{"model": "self-supervised audio encoder (BEST-RQ)", "dataset": "notes from a synthesiser with random patches", "train_examples": 78125, "n_mels": 64, "hop_length": 160, "input": "log_mel", "win_length": 512, "codebook_size": 256, "mask_prob": 0.08, "arch": "tdnn", "norm": "batchnorm", "activation": "gelu", "depths": [10], "kernel_size": 5, "stem": "single", "widths": [384], "init": "torch_default", "optimizer": "soap", "beta2": 0.99, "lr": 0.003, "beta1": 0.9, "shampoo_beta": 0.95, "eps": 1e-08, "precondition_frequency": 20, "max_precond_dim": 1024, "merge_dims": true, "one_sided": true, "adamw_lr_other_params": 0.0024, "adaptive_grad_clip": 0.05, "steps": 15200, "batch_size": 256, "epochs": 49.8, "lr_schedule": "wsd", "decay_fraction": 0.2, "final_lr_fraction": 0, "warmup_steps": 760, "weight_decay": 0.2, "adamw_weight_decay_other_params": 0.05}
Rows from block 6 of a small self-supervised audio encoder (BEST-RQ), named by matrix and row number. Each number is 500 + 25 x the weight over its row's rms, rounded and kept within 0 to 999. All counts start at 0. Numbers have three digits each. After the name is the row's rms in percent of the matrix's.
After each channel's rows are labels from the 100 clips, of 14848, where the channel reaches its highest value: "responds to" is what is common among them. Only what is clearly more common there than usual is listed. The data: notes from a synthesiser with random patches. In brackets: how many of the 100.
# conv: width-5 conv (model.blocks.6.conv.weight, 384x384x5, each kernel summed), inputs 0-127

conv.171 093:499508485515489471518524482504493473491506474516515493513490473508463500480506492493528518507509507480505577542492493531500497473530473499501485490486515489492494506484479539463491489490470507505489494530492479521504551480497559500483514524482478466480476456515494485495499520498520518511517523473463451503557526495509482504490572512490504489488519500502503511491542491527519506512534
responds to: drive (64); noise (47)

conv.99 088:511509524498541495541500459538519546500513474504533476480487508463474490512490536481541499500541484512547491494531512531492499524512483506497471494530516505482518503457486489498495448471519492506484533498493489498477477504487473500477506501474481475545486513514497510500544494462452494515481515507476474497488462470557475481519477539501497474538489533474480506476479477498494506529462
responds to: echo (74); triangle (34)

conv.357 070:448494475501512499498503519496490454534512486555533497479507495504478515514439524433518437508514512477473523484534470529513520521539460500491497515477530521522497483490494492498527465486484459511522461526512519466486514473497440526502462471441512494518501495523501518548526546462543511523465492516499468484490492483538512491487519535513524535495534485505495504542484488501505492544505
responds to: pad (58); echo (55)

conv.76 098:499506528515491477515518489526536489520473504477508514476461530513503522488482497517513495512508462527460455470502480529535510502507497521467524535512527483488499525504535520506508518482504523519498467547503503542503523500497508523512496530489502477507533534524536493525484451515484474488479498506498466511473487503526503475528524544558525498509505485473506468553544509499486527522509
responds to: echo (55)

conv.270 154:502493509488494508509488428509508468525500489514469506477502502516415502513504489511511498498486498512491481564515501472471500485482488528524518498506503437494450497482516510487491471503506456483458493488518516511458491508503515511443488506532549499496482518484480495476502480502508518496484510469474533489480560498499520536488506519524447515529497500482510485521547493459489499509487
responds to: gate (84); triangle (27)

conv.363 093:514535512523485513503487458469518461497513486504541497527489475502498514500456519515486529501508469522505471467520492516506519510450507553492522467498519512494477500492501524485495515484508507511440497557536441483458528489511487508517494529516507427472467476523475498524494478519461483472511558493474500508548498498485495483514540543526495474514499456444511496494551515498569516526490
responds to: drive (60); notch (42); square (31)

conv.44 127:515496507489493492495487486512512518509517481475503516492500481498395509500500497483508510503516511511512491490496550504473500486471494519513499494495526456491460494509500505513498508506479480494500499479481490475500517498521608492426502507505539499483460402503493502493529505524537496481496496491479532491454578477497501507503443498489501489500497471490512463472512490443482490491500
responds to: filter wobble (78); low-pass (57)

conv.25 109:494482503476490515422480519490505562518516526481485494476487505576494481491496527469494476481482525510511448481527473505484486469495513494519528508505500491502471438498523485479496493507496579493495511513503508539418496495513533523469506515499474498483486495505460494501517501473503513494510481488541537475481465494528505514524504486501491492512468508481492488507475490471484502487504
responds to: gate (77); drive (52)

conv.354 091:487503474502500515502463471481504463442520515489499508489511472491455522531537506522501509512474491512512494512508505554479505490545524439480524493466516501512486478520537504517495497488483506486504485513502514525506488511486431512434501481540532520510474476508448511506518498505468499501505498544517473478499469480488521529499511480535487469461507523486494537482477495530525518497540
responds to: gate (62)

conv.296 118:491519489496508524495454483500515501527456482496521508485499504489495511513471533438504512509514497497501460487505481520519498485482495449505512492515516453511526483497515476485508519483511453505514483510495501458504478503514460491450491521486492508483503476517522499503517499519440466491478484508490523485475545482515492513475471508465472513511503505519532537536471502452508496496513
responds to: echo (55)

conv.314 143:497499490508510488496484493488493498488494507509502505497504515477460502502567497470497502503507512507486517483508492525511509468528485503486560503518479524498531532503544504515494518515466481512499502494511475474524510510495510496497497480486577501460493511515503516507513503501535512503499494586523468506491484503539574505554547514550510478533490494508465497507563490517472486500550
responds to: tremolo (91)

conv.61 081:512503511521497506495477500492504482535504504480507483508498465495512521494506496499499524513497515497486496567502472506466490504524502487534486506493495526495527495495459509485483488499492465529496494522501479480495510488515477517464504475512484500471459563509455521517497522488491508518504475514505478485512479500475532490527523472478492476458542512508490439501484518516515500523524
responds to: drive (65); pad (56)

conv.64 112:501509469485496490553482534496518477527508515487511495494507469529568496492498499510497512499496487484491502527499492497493502501489487442508518487500507485505509517514511489502498475494507519485477493483504508456504490473502499496471504498526501501660473488503495488494505493503486503493486612519506467516506505499504479484511440446495463511507484472495584517486488463502507497480493
responds to: gate (71)

conv.181 134:520491516488499534482500471491478506500498531511518506499515489520520502498525525529480501497484489514515467534512501511480505497515519537499451513506509437516504503489527488507483477491478522494487493499506477527522508505515534500440493521540492510499510457508516511512469526510510514526502551508542475514509518499517511487506511498489511497489477519501501472442467469460509496478523
responds to: pluck (99)

conv.361 087:483476506514476487469503495495523497444469520504510496490527475552520513470522505525516465488529529529509494519516441473479503506552462501505507476540501551511487543487500481435520494511491528494496513492548485563444478502516501502498492508489521519506509525485502544489525505440536522519484494516484467464497521495517515529525471520490496519564475454485516456518511487510484439525498
responds to: pad (65); pitch class: A# (37)

conv.215 076:494507528477499501553454499509510456472474528501511480488501434495513505496533508529504499455501538496469468512494519502518486503516498518526532504499488480481521487504486476505505457518492473482527502500512528496514460489498455498515484478490490553555500520507496522485500506511534492494474533518508434488491508513525512540531521514507443491494506536479508535504502482518484496513522
responds to: gate (63)

conv.106 087:475533516511500509505503534490520542488499475483512517500472468475503506490487502496500498492510523518490493513496464501513513499456500525516512481482506529491503511501493531473484490491438522511535499527507509502518498480494469481505485521570498499529474508485502498505506504531509470502497478536491459506543434471508515472527511568506482458492517536501485450500545503507518502493568
responds to: resonance (36)

conv.352 096:492516504527505489494493527495502450486519480485519497530485455482557502495483495519504519494501489477516536568489495508464485490511496524513446488491510553495501491489484533487481517484443498489484489500504488505530507493501571481481505499553470498487497540502492497493498520516513502514529513482498467516584485492433503496456543515493478501495509508477530463440495489553526487511504
responds to: drive (82); noise (53); gate (52)

conv.328 075:519477504537475494482502510525530558501474551534501536516505524467483517504478503550493490518523520508509474504480467510507491523507506482500512510558534491501482500526497519504503521518506496508478504517535471530512490538497447498464512495530507519516495524540501540514520517465471498519487489472510458505548480533488494539519493486521512514525524501515514515488498510514480506480508
responds to: echo (62)

conv.146 099:465480524521438493508511505521491512472513493461520479538440532489494496522508552534457472479502452530456488478467525491516496531492457542488504490537518519519462499515518539506482538531495469531483499503516488549529507490533520474487518497493507478472493514520518507498498486524504512551471504516478564486503516554528497531500518521508480502516489474503504485488511502449530495498498
responds to: tremolo (60); pitch class: A# (26)

conv.191 096:498487509458494498477479527543511484504545531523491462495496490524553525506469509483458479495430458431459506459510501506483496545509515523501473504438516499522490493461492479528513477480478541464454460515532474507479492480480485529504471543498479531541490497553483499517472504501469518463484476482517493530497489499435511500505482464553491543454466485528508506540481476520476490467451
responds to: resonance (43); narrow pulse (26)

conv.274 106:488521508477529505485490518486505566501527461474551491497506517477490512512534506529512519498521520496513483512513444561494517497538501485508537496479521519501527490511491530500488461491463488486516512534507522539507495485513527506481514475503544459506480485527511490520490518508502489508495515569543449521522492484488511468532566506541511512496474520507513492468552478492505508497538
responds to: pad (55)

conv.190 089:515504509492489516488459509497489486503487533509516510494497505411482511529494507553501494482529515505485551510499545494464500510499523489504526497505487455503511508524478487523481527511477490515548505535520517528522491475500460491510514487520507522543487496509486510499511497564519475516491514551519452502469477502503510508515573495517478490523492531482528526483485511481523507489488
responds to: tremolo (68)

conv.65 148:500499495503495502500490514463494539468513523506477497506506509505498485511458496477494485501475476464495505504516587461522522486515494489470490504510506526496544467501517476452503479506501530495459509469508494446510492516504466483559508497479446500530500515488472509494511497481588504506479496468507475497484479513510457504459487450488532502504531496516479483514441453496524514506443
responds to: filter wobble (98); low-pass (63)

conv.119 148:505511501525497494453509490475500441535486520530481507498493485458527510486504489515491510484492493491514537505498454503480493502520500511468480500487492536486504464494480488470480489497467495493538484474498480492517483507501421495476499521504505469426470549487481491488482499504442479500512421521481484518492482507517521490505616492501486486495499478487488530478484516464490507473538
responds to: drive (56); noise (31)

conv.158 085:492519522489488495516473473506516515514540494482500491504496520477473506509520533506505500506503523532503498512506487523464513508500522512525567481502487487465461505490493563487494514502559519514525489532530482476473517484493471498505503472537530504467484520494510500506506501512509482499490504536535551502531499493469504491531567482510489472479490521505530480493549505547519507517528
responds to: gate (53)

conv.41 081:498494511494505492480467520492510528506484456459529503473502536462437533517504476467501488517520504509487523496492506493497501503525507554518553512480528490480504534523492526502470495489584493508516500532472493522530505506474481502525500489481498488529491468472508500498518480481568493515499500480496514489508439518454490484488517559471494485488497545498466491443541495482510519540499
responds to: gate (69); noise (27)

conv.89 095:492527485512508509532487503506489504513522497482539529491495537463474522487518537471522538513519502516508508564538520557504520499488508496449546496481500486522518488485524510550493486512530560515500474524492518503504519469506440504474469487470484494437482521528484517531526510533497503503515491500527429490492501467546524477531472494506520491487522489481462552524503499544496502542498
responds to: drive (77); noise (66)

conv.300 148:502489503501491504525492481495506505460498498495513490521501529441469503503477503544497504520493524508499448562495489490479512495503487469507446506513517484500485468503502492483503478503481445507466500519501513456507500501512411496432518475520502499556497485491460502492515492501465509514494507527506476502526479525493489524469474492503499501506515497485463514515501495479536515508503
responds to: pluck (52); filter wobble (49); filter: low-pass (41)

conv.71 102:478481497488484495494502508513505531516528514511542482502494479509532461509458526487503501522508480539501490491515484512518508534515521505504493463520508503512497497453498512507529514495477507496482486551508471538554521484504506526501520505478489494493516528521513564468526488521494514496480505537484495423477520502508505516492492544545525522470495519525497514480509470480494490532496
responds to: echo (50); narrow pulse (29); pitch class: G (25)

conv.132 083:526514524541534475464527494492513462494481503537528519536442514563555479500519482493502485500482483480492505510432483473521495489490509518476435514506505517523441510513486495486486492525500516492506496489475476478510512521500472508509525559540498500503494470488505541471488513476522523534498516508480448529488522532487514532510551445525504495510530530479506515474489505545500499487509
responds to: filter wobble (55); resonance (35)

conv.8 126:506492479492501486483487513499511480481490503483518507476488492508450520496547525425508497508508509504500543458502528509531512499508493496514522510509497484521523527519508512524494513500511590499529503498498517508489505500473528496531481504486514510460464464502485476514502495501552506493493495492509481479477525485504519513504471498525486497521484485481522495524538503549484496498487
responds to: swell (89); echo (88)

conv.48 093:530548472501478502522526511471506468493489488471508501547477538480488516495489513482467524454501533515508506505460494507518521524488458453530489511554536475489505513555506499538489560548510457528474525512527482498519482484516469493514529524485502457497522490530489467510472521513496508541495525517484474543515477540506501473475489527507474492527480441512476476535511506483561491483492
responds to: drive (58); pad (51); ring modulation (25)

conv.232 080:475522485507523494503481536519508476468507514544517478522486453490532488532482516477514512504519526549492475511515521507512545500507479494515443474491499538516530496495493498486504479507491485523501536537505505558460534534509506510498506484493500472529514508488471496487543505504488508485499496536488444475528497511504512512467436480472528495536511499452491486522508487486539513513531
responds to: filter wobble (72); low-pass (55)

conv.320 144:500492489494487504537494517513513502450517473494505489505499538516446525508536485500506514503535508517491515480499478509480483522495515547502525497490506481500463557502479529520490549484501475507507490476494515523517499496491526497461514484520511524501485480516513507499509497506478496504492502483473508495478504488451509476501508540505473495524473507498478455500538514460521521497493
responds to: pad (67); filter wobble (42)

conv.287 124:495496480530506510450488515505514568513484493506502497495508517490688515502447490488500499494512509495518514464495497494453495502499491471489495499506515504498536478498493502484509475504506492499503495514496477508512482491504451511502504521477455511469501497509531498497506502499475491501502480452483569486492510502476494487467508538503461524498503501511509471476494517506509492506427
responds to: echo (100); swell (92)

conv.85 090:505490499515459505509498455518461522502519539541486521553505497492441500479521536497471507506499514474485486476505453502508472512488503466504507491505497475522491516485480525475497487504503515542571515487516488540495508468546489529478528519544496480504504490496510493512433497480483507476526468543517458505501475489506538521512545493496504506492467482508504517505508496513518507473573
responds to: tremolo (73)